Weights of a small image classifier: depths [3, 6, 3], 90422 training examples.
Rows from block 5 of a small image classifier, named by matrix and row number. Rows with one number belong to one neuron. Each number is 128 + 24 x the weight over its row's rms, rounded and kept within 0 to 255. All counts start at 0. Numbers have three digits each. After the name is the row's rms in percent of the matrix's.
Before each neuron's rows are labels from the 100 images, of 14976, where the neuron reaches its highest value: "strongest on" is what is common among them. Only what is clearly more common there than usual is listed. The data: larger renderings of crowded toy scenes.
# fc1: MLP up (model.blocks.5.mlp.fc1.weight, 256x128), inputs 0-127
# fc2: MLP down (model.blocks.5.mlp.fc2.weight, 128x256, transposed), outputs 0-127

strongest on: airplane; mug
fc1.104 083:137135144126145138083126105116102144102189130135134136139127141157135123112074101125118126133140071147125105122160126156114093133133094144136154161125147104111157085140122130119150122109066117153080155145132095121114151109160060133169113128134093128125115087159153104160137077156133138111138155117115114100147147140130134123163150113093154133156119107126123073137120084149092110111131
fc2.104 090:117143116154119120094115085106113128130146124140127132131128144144128134160116155110147141105153138079158100154152103135106161172132191107122142143113101110088113077146076146121132136167169128122157125129144164124148141133127090108145095145119116136161125128140125120104119124151130176173129139152125100095106128140114114090106108141168152114071151135141112097136108058169105112154151

strongest on: tree; largest object: tree; table
fc1.91 104:084085080146124130125136131113111173155112144114102118120113162116157087111141090126115125098106119094138127114155122179158126117168148114147139107153118098110130132111115149110146130147119100129139075089086109096153138107110117169132103093136089107144129107185115138126127123147093134150135081152141103123136132152123153117040135112152118090141130144120149116133131142127121077159138
fc2.91 113:150142093098138123119082093118119157129125174120210115163108117095110168148125110110101094146075132134162128095099128116151101127105114095142135079117134142169141103128111122125128107126095127137118148134119162159115151122141132120137119119177085133138115114122129096126113115161129114168134097102176149154118176117119139117108152124138129128148176085121180110152087121127128143143131

strongest on: car; largest object: car
fc1.70 109:142124131131079130163125160120102128171110154144125098134158147123132131146150177145098130129115114176151094105138116131102104133126120128129152151150134120075145097132080151105132141141080128132062122148118131173119154119125154101099144096172145138141128148146113152131115139096111139159106126098073104103142138130129134146117120103128067119147193151118130132144165128091129118170096
fc2.70 106:124140077112089107147128108128146168170106109134149083147109109135164099108096110108122124144127132141117128081122142099156147131186106131121126071137131141174137161108137163097087119140122126161154128151087108122138137160152136108132142136118097126146161148143091180153136154104112113129131155132076129125118136143128168136075125152082139117148124145102105138144101164157132142085133

strongest on: tree; lamp; largest object: tree; largest object: lamp
fc1.102 114:139119114160097142146084133138125139138113129150086147153085165102133071130137114111127097092154133109113140117120117072147104157156080139126140089137115099105099103158154086094125152125142124120128163114203150144123088157097148135130144081152122151142149131136118095141123155152147154136100103132096121154169170130109149138152144134109154090113136117137152116153113119119124167109117
fc2.102 120:124174157108156132086103146129121135120122111135194124094129125163157152107131073115134107100133099118158105190080127127119179148116172127159121124172123126129127122119088133114151143112110124092126118124080118141095125110108122109120145139174097133122143094115101175140147114136117156129134138122121092095118137154167141127094153140132070102176146153130145089120109112134132116148136

strongest on: tree; largest object: tree
fc1.169 091:099131137133138150110111111135135142127132073133113153095090136141094113159147132141116119172110129142103123147075094131141135096116131135136158110128124136134153189123117126155146133137159137132142137047124156133113098069135115131147096127141095163082102141124159118118145152127135139070132143135096069140133174168173161126134100115142132106104131139115107097144097164118138130109154
fc2.169 101:117142104099123091113143133117127129155135111164140137115127129090140095148142145091111116122127139122114158090110147107124088127116123119132091122108140120141139081112128129062146143149125093195119158135177097098100083101149139163074138179141130111119134097115127117177136138100118161125115138166085171079146121128145118133121148104128121128165115155092135071120116148125136146118146

strongest on: barrel; largest object: barrel
fc1.130 109:126067157139145132115147102077153165156136087137125125177059161119115176100120136165150084171114123169132160135115110133121130125154159125141135137150115133132083132136154176104117128115124107127119116133156133120156175130143170144109116165105119146147106128157125136128109093141122159135085157131082091169139155147138138153149115134114139132131120118095124154147142164156099132129113
fc2.130 113:159148136128150129125136154126122125141118131097115125157169135121142112135169134125127134055098144117099131144152132141123158131109171062110131067149146118094118078156085071120076135138116137146107124099125141096145138135118163141094140120144093112127160098105106118147118122124140133138131131121136115165134157143138118127109130166076145176086114104107135120160120122137193120101131

strongest on: car; sofa; largest object: car
fc1.17 094:131121119140158139111125183080131125151127117124166139111177124110122133140098124166127109116139129087123146095146133132114130147129150106139104146107126117142161103165088144100072169154055122133118118155128124173138153126144126130092127135106111132153113113139155131109139117121103120095159118151124152124107131127134110145117152096121052160163122120129173093137129073104068158137132
fc2.17 095:124167097109194080140118138085127137110115101140101115125169111106082097130126098116125153159098146128158144105111116103125116122155127119111136084125117173138129127105162120132138144144126126108162111119133135115158136161140110133118101189175087134139145134167120174138129105132105136167089139123125121104182136155153117171146170146101125150157136081101104126131129148122143150101099

strongest on: car; largest object: car
fc1.162 086:126126123089141142113184127149151144148119103165122144137126121101091113119123109110188116107096125121143167122112095147137192125132139133149158157104092150172183155129118126153102143105137131159154146116081128140154131063125127130107155093141126187124145161136144141105130142134134117130120079140109132131142112093152096146125123137124154123114119119119126147203109106142159129148094
fc2.162 098:141116108156112184111160115085132135094120150064140117107147132080117121127126140129104151167135148164132144114154150146118151146158151118178101191106141137132099099138152161125151120123180112112187095101095138137104124123134104122137136111117118114117100111136092127119095182112141155166107109117140170094153097087138121137125140120153138129174114125128161113161121140116118118126114

strongest on: umbrella; house; largest object: umbrella; largest object: house
fc1.81 105:164119105133120164141133131108158139139097133130091120087149126123152103130109108166123144079155130121129113126127132099066110143152168124103135138102141147168168105113092124079109102138141156138125122175133126159167118129116147192106137099145142137084116181148075162131139112138122137127134162122112116134118135130137114131114166141122159112112122087077097123098113136163087104115102
fc2.81 099:091128130142087142142148120138127114178150157118111117171118118119146147137104126115171118163135118124137153123165145110132087178119149108118127113117140108121110106114137155132161123137142109167149118177083110144165146162117101197106113137155146181163068125119070144141124138093119100108120122179106122147131128102122173088104138133159149132146168106127134129119141128133103138105115

strongest on: truck
fc1.222 108:132114132099153143143123108134157094161119121171153095131085140147091124123047118115122107170162149132104102125146194137145078135150114160121141144125113119134114110129146123108149125134113139122108171120149144141114109106114102131136158119132148130160084099160130159183097118137102140154156155117107128136112136170188087119136135142119119097109135082144149153134130080152132122117150
fc2.222 092:094185148141115149098156171175133122135169140123102123153122105212111155122132131137148099114124182175116110144131127128123123081170161138151116108151110139092146156138107085151088130108129131118133133127115129148148127132150132105129122125175130115185154132160112172115108083147120130124132138131078132110127124146125145139136156165112103103087124151156111145131140115095146120150141

strongest on: trophy; largest object: trophy
fc1.66 110:159136128152092129110120153106139117080119169103116118124141163114070104165123151091134152095088087138124121139111128100127115179158158119084103143082132119122166141157142108122135096182146091135138114137120134158143089182180114145125096103100086161123121135121125118167112105102131099157099125142136132139123128131157120131132127141153157111094145127121111141145158111100160159126103
fc2.66 101:149122105127090111138072142107125107143125079136100112152130137111127109096150106142085131118131111128114134152096164140140123088118132137153092162113184112095132132159113169119135128119112128136132098091126123203099145152146179136118128151110107133145149123115127162095110152149121089123107135093111080152151122161114150138079130105141119103156144133118140127093147189076127125143131

strongest on: house; largest object: house
fc1.9 089:127086138108093187152087108086123112138102111116138163149111093073119142151154154096157117105136105122186111082124117126134092135144089117152126151156131121153104146131138080104109131143124131118126154097122118166138186102123120126119124125100155096127150103129103083163110126097080143094134106132147133119107126152099074107142137115106102110106127149148106107135098120146130099117124
fc2.9 096:130163067149129132116122104113159098097121097101123107124146144090111166081119148126111145124104117119100081144144104074139080097083191116136171117154146141169126104114123087121120149101150145132147122127126130160140150109139114144124119080165135123127146091132142095132135139115144137143152128129110174182112132125177145105159149149117103100130134104099149128114118143152097154123120

strongest on: umbrella; table
fc1.18 078:165117170098160118125168112106124147123096073131130135133089119125117132142126158105087145189146102123097134134133073114149160123123111120099133106127135169111145123153134134127113111124157143172129112144113140079109070165134150076143122135130143110160097125116145138088151103124118169110104132092134113152104129123175113137153120099118074121136141133171129155115114110143142092134172
fc2.18 081:134138137118108109136083103142158153115147121138139091139102156106107157111138142102124127160115126146084152101124122106132127105123151134098123167097149130151111112131104134168100151145116093155133138136135090153177128117127152132095126160141110145145090065102124107106142127109091151115125102118163187141148125076141111087136117173141122160163125127109113074125189103119148171137142

strongest on: umbrella; largest object: umbrella; pine
fc1.46 116:120137109135062097134144140140140117100168117113139166150129150097105117125162112147152109101148115129110137144193118133151137151106094133126110106138141092144168143150123127120133115130165134142093124096099141118141167125134113100123102094164100106132102120141120108160140132138045088120141123121135122108120182122147151151129170123160137116104117079106150101157136132073123173139103
fc2.46 107:119122127092137141143122122123110107158112105159090155146145138146131096111087147162101144139127162126147169135138115097128141142174136148083138144118156093119165188092124151088109135120122168110114128128105106103111140142111118162057115152138140152156110157127129154132144175130105159126118146152119131112178148139082141165140094082101143099126156169117106137126109111087103136127143

strongest on: teapot; largest object: teapot
fc1.126 095:107155131070114180134130105112172089138132129149135111119108128118135136065115128116112093117124138156156128130086109089139099091135123141116146108159106116136124145069093143111108149134104140085127137106151106103159153116111166116148157160126116134119116119097129152112119163150151129146077116103139135211113093141118097138152106167130116143105130120088155100127106116125163139112135
fc2.126 103:139176134133134125115098131074093106115118107135140164169090120092146116096169161120131152144105164155168158134152087121101098136152140119103133138159126118109127136138119107090136131139099157173113160132109106147124154137157147137119128132111135112099140145115122125099111143121076197120124124147176177121141158136104105152165116139117143115179143142105083124102148161103140098147139

strongest on: teapot; lamp
fc1.133 075:148153065116134123124108135119098173141159111114141150127119146113096135158143111138099158125124113152149122096141147129133109154132109139129108148120123092126131101115147147094201116160135110136123149138092086114121157154140107107076123091180146102122134117103100116114085175117129110107114124146138136122116133149147053132150140169108170158152136174111129148138113116075120122106112
fc2.133 080:168086142128128121181097101118149097144101118129127164126127139057144131080138130122155129187182130119081176139143095145144146135121131135147108092126116120123111149135111117131159141141128132172126105189116141170103091134141105125129129108098103073114166122159144125122159100105162111145127108130136146123140130122132116090159116115071166153113099115131143115132133139112152136133136

strongest on: flower; largest object: flower
fc1.37 095:105127116120107100131136126118135134149132119093142116130132111163116127141110134123083180073113131194114120104102103121098064161118152160119132131126131143157123142105103132100097092164129101098117131119136143112123140198102140132132067142082152095127101111155091110097118087154136143113171094126142115129133127117139152167124135157152111116119153115140103090107085114127109097131141
fc2.37 097:133109131136115115127115136131137110100136130136099095110141079066153066107113123134149149157128127120172144165138138108090175115140165114157135146124162125102135141134117144112119131118131145083129130100094147094133162102162143135182139128102071082175154092091130137135129133138078122131113137101138096114158111127176110112115142093101153140114098121087118149091138136157126132126129

strongest on: airplane; largest object: airplane
fc1.166 136:184114123091117122150142155134144143078107153147151151122112165124154147189138097141109139095143124158142115099135124141138091113150173160132155142107158133121178164078132126126123119088069102098135131102111116158109136112150111145130146115082146132138141086141122137147103108091139122098149091101115110125137120099166107143151119144148135089134136144110166155157091100127130144157103
fc2.166 117:143152156152129119087105200132151103141094125083114120113146079121172118146101130138145160096100127141132115119122135175126124185103141146118135087106131096119137116145141131115147139181130124112133142110122134144067080107159128125114122159100115139127141131183094145116111147164155123118144151133157142114136133096103102137137096162131090104157133128074126152090159130135148148133145

strongest on: airplane; arch; largest object: airplane; largest object: arch
fc1.129 099:155163161136119142165137074124113126137140172113179127116139135092158075133136159126129156110109123127122105107114119127130131142120128112131059152129120117139158148113093110133128065111112168130129118066138084084109152116134150116164125121135142117151119082180147127140137084131148136128122108126146125124118134136062107144134136110124122168152122107135149105104120150131073114104092
fc2.129 103:119133100146141143113109114146129124173113130108106146100136093111147056136102112123132110148126108112166079171131141110147119108160110139115116136109118112152105061163153183132148159144122150115135153080104134148141164091137148143113134118094105171149121092139120108121078104148146132189156116129139116132116119073152121125131084142166120120114122120154144101129119095136130156130105

strongest on: flower; largest object: flower
fc1.108 126:131110146133150141129160151133139125135166118099145143099125123197136123127101147121114101149042138116120123135149131082179114136125119093135159101150166165148141156142094129114132130129149157149124137130123128146101102120105147131146165145146136110143151129164139112145147114107134169148152186161162132089147121150150139162139107137103128123148155131066138117158136115176120095088102
fc2.108 116:106136137146090098126117173130119126091140144175106145118106107161149112128157096118139108032179117098122168105133099146090112135151115132088139142136123153132139144057123075159111094112100130144144113110129125127135127149116119090128160127152089148153085135170141116148113143119113094110123137116111123129115152133114132142128108097135100167139127129099121153155161151133120141143162

strongest on: umbrella; largest object: umbrella
fc1.236 091:124150099146091150164153136092131140106128146153179150135118136117134130149171129136148082181118090143148122096163144119132132122174127129165099132138093129169149143144117161154120121102150159111094113125111132093101132131114125168156119082182120132164086125171164115187128096148100128121121135148109106132147146111161152185169117160136131106151136116130122149139135118116122146122117
fc2.236 093:132110164153126149117118122135095106153152087142124157102070119085085083159116137160106138165124147120161136105112122083155140151165117124121166126113130121146143132135111118109127138142117157138173143132159103132129136158076150127169143098126100185140136155161121124136130100153139124099155126100110092127150075129091140155108133130087128132083111098119127158093090111130134088115114

strongest on: airplane
fc1.94 090:156144150101102162139148119108093149139118163096154118144121116133159122119117148143150104129162111112104098156142100122133134126134089174156075154161140139137135157118107117105116129135127137159146107109097111097107143103152115159091137125140152084121132063154142069154145105126124161156121092091122126128140142187099129170156118128088094101115142098150142096151105116120109120103090
fc2.94 095:094157131169116133149110132124130124145156132121127130115106143066147128091147117170128124131142158140151059111124099112178081086132122132106119128110119108097147087157155106147133143129129111101129111152103142174162138126144098102111122142110118142125162139150112116138129124101140122111107114156127056141091101075124138104106093177156146123139115131130106124116143117162086153158086

strongest on: trophy; largest object: trophy
fc1.180 125:168112185111109130107095131105144090117130168141103107154114152120126116111105135134172117187122120115150113097169154130130140163131145150128141117153113116102130163148157123141132123190134157170130168110116135184093127157144129141165148123147099119140097114113159154173146112117143149130058117147110121146116140127087080130108117132161163131134127143108126092140142108108155099138112
fc2.180 106:168126138139114126152115126122128130153136128131137139168157111130108084136164121136093102069140161132114157130112127136134121139116091123118081144146138098096118119142103110104116113109143149100142138112127159191123135145093156124136162106119151122088153131147130121160118093119121101175173133078129083105129131096110132139097174147113096085083174144123113137130170186151097124133134

strongest on: tree; barrel; largest object: tree
fc1.131 085:116105100159081104110126108127136107133111148147106120123093117117118121127131131135123122123072095092104124103140119074114134105167112145125148124136131129139129090088147108115149087112114119148129151083140127057105129103178115107144147157103113103112063134115152113113103151140106162112113123118192137127110134136109129105102124082161098148163138171144150153124152162118097118097138
fc2.131 096:127048109093116130136113168113122161122121149148124144121105132054117137148130173123125139110129128112110107138173145128170122109149105111146140124161112080126128120119115186116138164122129127109135118101171130186091107128119125155140104118126113184175110115131112117134162119145140134107149085105136133118138131161174120141175123064161121119138147124118115126119151144161111143123140

strongest on: house; largest object: house
fc1.239 099:141143106135141123153122148111126163131142126147150135165132133131093115149119110127134102098121182122073102128109106108144147160141096113082154124124118165150088147142131089097077114153092140100143098093136108121101124119113115144118164152130096172115072142123153192143121134133142080149112089119126155084105130124110116112141161129116129179113156090128144108105124133159165118155116
fc2.239 087:126129124145133145132108138155165086151137160116104142125132146114143098140139112152090108112085106110156162124192134143142166127129150148128090086123170138107114082109177155124159123143132132122152139114131158100172129120098099143142133142144183120137149122107136149066137154116125129108110085128116141133115098111128121102142126117126153139098118067083122126120150077068157124141123

strongest on: truck; largest object: truck; trophy
fc1.155 096:121130128142064172172115178127111126121127164110123151107128150113083113145127114082118151153136109116110123118088121103135109190132142044145118129104110130146128106145132135125163100173120080151111102118074158113100155123117115149139138119149141140154107171126099159143144119144133077167112098143104120128126121148129102120140101121163166116083128137128132125117158133142140118115141
fc2.155 109:140116124175127097106132126144116137138117129111110119157101193120165140168115156133104109077100123135150145123136148098110164112093162120129122166119132123118085136163130188096170153070153147120133125087141124097128169104132152126144137142103114077139122119117158111118130136144102126121108097091101108127127164138126190147154154167177093121117108126109146112140115130126148108144121

strongest on: trophy; largest object: trophy; lamp; tree
fc1.32 088:159125104120137151125079156102123133077145115107147169086091124117131121111108136125095103143132103101122164130116129173110121116095165108130124137144144118122162097112109127125153096135174079148130124128060117133114155157109141130183154125136081116140168150118133131108107128098106141111151103142136089111160086165137085128104157112120161167130128163098113119113105121110115102152157
fc2.32 101:113108115112116146156102120098170086112114165149135158127135153119132145120150097123147103153131140088088139153065143115132163135140127106144128131145145111154145172107155166142149101094107124135178073139144119161109107113100120150126087082093165110104152136125157082090132108128167144105086154153145114120115126116169127128150128130154146138125159117114154089168109127113128117098111

strongest on: barrel; count: six; largest object: barrel; tree
fc1.211 092:129111140197122134102126115094133121101088167141105112114140150147135109152124099098126098146099131110130105118136133116176081125173110174156116145065118115124106131131103149106140172124111125108096135098145134126130124122143131200106138171125137104156111103108125131113146125129141156158124063121144109105115105127086159152141152145125106146147092129111102115110113124119064130158124
fc2.211 093:104146103117145117112112118120123147161117156100147123116134116167145149156117175101177102136075127149093121127170103104123123121172096121147170142118112121115133142120151118151106130143155056087134149140171148117138104124121131127114076154089086166144147116134101153145122182127142135122147096120163141110118164128141125146171147093115113145192153160153142150121139143143117122121125

strongest on: trophy; largest object: trophy
fc1.178 093:110127117133109170105043144124138106115161135128140139091106144091126111138108129135145115133095101171174135144083122164138122120124157150113120162143127131152147132117130130145104130123164085120123125106055131149123114168124142090115146143146121146100132083114154090121108112130094120101158149080095101113151128173162089126132104145109146144137134174129122106121073142117128114121132
fc2.178 096:111113147100148123105091115153144098156109148147118132118090120088164118091205121086088129149131119118115172149092093121130144148139133129160119128117147104144161129124121112128148133112102137125169119149163075148124139094115138140094161142085163135174113096110152073123127139112116075143095135122122124121137117119185127105110140089151119147113111132092107142138163134123162120113115

strongest on: house; largest object: house
fc1.53 092:140119105110161102158099114127133125133139105098126117133129098084077160151134127125129078082108121145157135153094091097125102186162124116166158109181106166120137130159133105145118183090151096105114148165123174115146158143123145102106113148113107124136101151083145085139130150112108137154127114117149138081118138137138111109115123090120112134105135111141148084170097140127129144119128
fc2.53 094:087111113135157113102118134140111091118148161141123163112116152144095115146066142152111114105138154121159122101130098157132155128130095138101074104137134114111129178104134109149146106135107113103122163164111135164121141126103107161130099093148197098135175158157120111123153086084116128099141123155152085132078118145119113147151107110098137171117143120096114129143159114137139156128123

strongest on: teapot; mug; snowman
fc1.136 086:157136096125138112156123141105146113115133152091124112120154147136144100158104143154136084162155123140132153104150145120113145123145107160138152172108147124117100148140170132145129127167121138107119171128122150173142132101126093119110118149103128108136135078122075093137104129155142108152116090113119190138093098097129099159113137122061104171161093113124093143171128123117090088133146
fc2.136 090:108108100153095077172173121153135152134131127103161135111135081124124123142110126081128090169144126131143113124137099103145119144134125084138122132135129146115120119136138115127163136131131172125136131123137094086133133072146126135064132180152072111131110154105144152135168129155144140135158150151139132095121134117094133081104133113088144123152088125142154097152141075131138079156130

strongest on: truck; largest object: truck
fc1.3 105:093115084129111114113127115109079092064091169100070113117134095111121127163102131120143109137105172142106121115153102100101139140118113147152085122101125143123125128117126172129137137149122140119088128104153168109127131121075134134082137136097169119103131143106137167093105164128130128102124080141095137150150084165138112152120119135146138160129119150123118113124111128142121083079107
fc2.3 104:150113116105129113127159106157142146125127127108141119174138128135086124178144173093138146100098139116102149148113113103128118170096152134134119131117109127129085109152160106122159118114105126103117089127154158086111140110130155091119088171080162126104101086127156115092111106120166159122121134133123113103140151127128157108130092139154107120157119130136187081160117077144141130168095

strongest on: tree; largest object: tree; ice cream
fc1.44 091:132087123112159107150150197132113173111126111092116133119081142132117077116157121136130147151112148170104136106085129150157139118105146122139148130144161155162092131139101102113144112165125109148110112072068152102129123115159115149111061141144136138153117117154094120158128125107083151097149096114126112128134146146120136132146145094099147085111128118149105125137154121093107107133103
fc2.44 094:123130113149116119132141110101091122104160133175173124149170109115137106150115160165155112115109144137132101102146125098143161124103135135147098081149142149087117096109155158140131113110128100158113167093104138101109146143129091117047099122113105134092108108123132108120148134114098203118101115111127171137145179126144099142114139138127134114107121107129136135123127156072150151128098

strongest on: car; mug; largest object: car
fc1.123 122:133148105144053132125146123137115084127146080155107087102101135126158115114137156131163150124127129168136102147144147106113083142143123125108104124125127165137063126140128142136168129116160129124154164137116115139104144101118096108163113110162086149177133160076117127133093095084115111149121094109136153121099094153120124158144122096158146110116141131139104105133144153082110098108115
fc2.123 108:148099117124163140138099157138120143141083101147157078148143138144135142112156125120123141113146143118165142098078131141160130123090111194189128090153111106185130109085123120138082158137129136103126128112095127135110134088197111119099132131148109118109141103125133131148117117098140141101098104130122088149160111106116159134143100117112132107092122111138154161100119098135153128087153

strongest on: flower; snowman; largest object: flower
fc1.179 080:108097161162146152122163133168168142117144120133140145068119159144106156152106146121162095156125125131074114141116105113157113109103112127134125122171156136155180167129147141095133132122099138137162104105146187139080112129138146116122125142156154127172103119190143161115112131095107144111186099150120129134127102136116100145112112113116127136112106140134139141145160073150145101135121
fc2.179 088:125140096122091109122141151126164139087181134138154100065138126032162132142093117104142142139106105122135140135073123139106154162169100091150113125126140141086155166140113157132118137108125116094133135120155141113139080124120148135115178105128102127105109109101146122132109132151127127122107151125138125112089106153115091121153117097147152137115070136131128148111135175122111133117137

strongest on: flower; largest object: flower
fc1.60 120:106133134119139112154098152097157151136105135070101088120121132118114118145140139117090098110127120135110072135116099135121141135137143112102105137133165156148144133094130138157148094151155176114119128099115110113098150105160119143109156138127151153114148145095123118119155118135086163160133167171162132070142136114164087147089129153085150124147174149133159125160160146143108081093118
fc2.60 112:140149071141138158128119163164106099099121103142133104112087101147122097119131108107145109094139103129150162161160132145112149110118150120115117108148114118088127117134109092130107116089126108134140145098113153098148118147145120153149126141117085138099121113122084153155173141136085082103134141117096131096139164139158128114092133064134113130178162149148112193101141128154088120110126

strongest on: car; largest object: car; mug; largest object: mug
fc1.90 100:120099109127105135117089112110126099137165118118159101095165118101136085125163147106150146153149159168121101107141117132136140140138110128178091141122129132146119124114133115146104148133134114073148179145112085162124216086125127114144093161130133127130115112123116159127139151108076119175123143139105137147084106119143112172154138137099138099132152153090137106150132125108155146158107
fc2.90 106:133079106113136142147148146112104206096133111138122117151115139105166129102116097092107121168115143115185149090053116124150122096114086143174135117163123132175167152100099118093161137171153135120132116127133161124117132120128124118122107179173134137135113097139102119174127094096108113107105111132145148120149116153139113134109149151133127127149114115094126103107133126148134109116139

strongest on: car; largest object: car
fc1.219 115:135132098147092117162126148132126136122175117148158086120093126121135107134154170094146098134133150156137142134158150158134125139124119111137122117125117134191103133099084142142134132179131113110156149101101098142098157129088124109103124096116155140163096090117130119131153150131094104169189117145130111149104113110122109146152129131084123130110134135109157112171184111101153115195116
fc2.219 118:137109147095119134180164160134126157140143129132079167142087107130133149126111096109093114127126119121162156153131120085139096106109138131156134116081129092144124135132115127133114117149154133104137126129143150136161138132093174122074118134164166124139141150191134141120117117104077146118084178116066141140142141125123131135148138149110123078126142101110107145137063112136141111098102

strongest on: truck; largest object: truck
fc1.193 118:134108115119148125107145114082124160050102133106109125128141138122198128138113154178146142072117155168151130139143126127135118152124119128139108122088122167146120137132113094127148112144081140116121179139153106155136123131112099132074097116135109120123101102108107144116161114136150132118127113128103103113158079130140130143139100105127078150113099095130160102160132156144160121070112
fc2.193 107:136155109128107089132153137124190127141143139133109107137148132146137133154128170127143150165138144105114115147150118102153112189113151111096072130096097143100109150138110138132164123144128143101093133126114150125163105097120137139106153131134141165138052108126166144136141139138146159118135151118139084138160143097113123107123139086146116139152133160146144124143100055168113115185117

strongest on: flower; largest object: flower
fc1.54 098:118120122132154101098121146101158142124116083134107117125125115115165153108126218127065142139108143179088115099123098128129106151118151106138142151098097152141109103149105151106133103184136131129118104137144105155106126143098147135139132153102151076112124158101124115103135093133088161104123103154165129128145149118169147137113150161156152138087128138144170112146116108106160134118144
fc2.54 099:159124138120139168123139121107105094093124126177137066110135098142125126126119103094143131158110130150151160115132032118132138125139171145109107126097123110149117132120126109074127164133105147091109154106157086130147102101101114154133135091163134118133173162100097128150139091128106134124121147123108098133142097117133091144112132089105136147127087136133143112126086153155157153115114

strongest on: teapot; largest object: teapot
fc1.218 088:146115103088116130147115135099117119093088125109119096140117107148083124141129083092139105083093120119134132127108067083140149135137106147134131107156128095097131127092098132102153149116097123073142121106118140179125143133120143094137144131059133095114123127097084100143137119102150113121083123118170146132088132130101102113128149085153126117108098094142109131158122122167110161131111
fc2.218 088:074122168119132161075145123070111116135117134138178142163080126112099133133103136108125131157123153129135086112191120119165112170166104119076116148139153142114117084132128132148094124105127152094149148172132117110110119140158144128155106104119152132146119099098095132117099124119141125128151107137150114109093107115116126135133128050132127100141133126137121149113117134089098156159104

strongest on: umbrella
fc1.78 117:152103120125125102168086132069104169146139133141144126107119134126137071123164113131153117105132144149134112130103106100123145128115089179133136141106119100108164113157132114157097126176115094124097144105120120116073155125136133110167103168157057113106121098096109166135134140144152137088115114136136123145140125083111152133131112137145158151119085131175111102174133102146141128130140
fc2.78 118:151095146159110130122136132118110116114136151153134122140147122108179183121139132160186136093160112117103161097089145147174116133093130127192115145115117100144088159133121121111108130110148125108099142124141095115143111118161113182126168119121137145099150130189079101093108152128153110101130131141114080147162148106101123116148119101126137142107085142098088138133118133109114163135122

strongest on: house; largest object: house
fc1.168 088:149109078142090163138144134118155130108107143160147177128137115133155110125127129128116136147108133105141114151169150113153110113133114139106100109125129124116141158132119140107126116164149117142144168146136106135101082180171119132154083135156160146083141146129160110101109091105145099125105116161115144108119099139128113143100126152163161050158116115097160137082127152134070089145120
fc2.168 093:126108115120158126124168138102101107133095154128121104085169166098117136125146151136126109163143122122139161095100144125090155136110124105163127108119169102104134126125164109135128096126134149153124116143139157145163136132141103118136086053123184120124129136126086141124130180172116092141131143128117164097125108138096133068091168128120117143103123107171124117140108087152131174114129

strongest on: car; truck; largest object: car; largest object: truck
fc1.43 095:120071115136122160111133119099094105100124089118139106124106115124123110114110134107101124153131108142135121117123102121130078182141129097108108109142058156120103119130118151158123112107118095105148129075168161108135140103139137130163150136115127103155095136118158148170119134097159124118145147091144112159120105121101118110139088114148168107104093098154147110148195098140114097172113
fc2.43 097:107119103119099168100116114118118102140132117127127088158133138137198128134122165062100118089120136148137138154117101173119126076128111114150129095173108117123107129139139154117159107126118141149156125157126155112156086150160108136136156135115146108162180097122139141134124099103099141141150131139118127124143150146082142137156148106080162109144103096105139092182103113087149145116127

strongest on: umbrella; largest object: umbrella
fc1.92 100:084128141133114142120132134120130102052175128156128161115109179103116120121138117111127139155091145144141107134128124143151112106118099138179131135155144121126116149162132145089114137143121162140138097109087194127128153132164145130143124114134117152066114118133146070156115140142128131084136130144157121147144148166127151134146125163149078137082084149119116124144081159102119125114097
fc2.92 098:138108130126172173148104113112120160145150104114106130113127142081124154135120118122147162130163107112149184111089113086106125123120120122157148135112141108163128131100153055135097118137123170140159139132159114116112109146141120156126137116124109152114089114127087125170121161153110150116116152172106116123134088126144116137134116063126171116111151189121124146114134102076159163139141

strongest on: trophy; largest object: trophy
fc1.30 096:159134118151121069134135109084116124109147132102127100134162075120107155109079121130117119138128132126167085121143150131061092123106135147152123184125147169127155155181127140087111107155149162161110128110104131157138143141090099107113085150113087136117104144128155144118128144136107129132091090160159123119110161115123101145132093131116132110108153142122112137129123087113135143116182
fc2.30 103:170129146136140110129100072137183162198106136126114147138130169174121080094168098105110152146143123117127129118112092112140167142138137128117122137135120100164156149089106108141088116123167150114112104103156128150119095127136135088133112125098080111149104124118166120102114094135102090121146126070138113155125100162154132117112154118108109153117117152153130125111161160113141117121131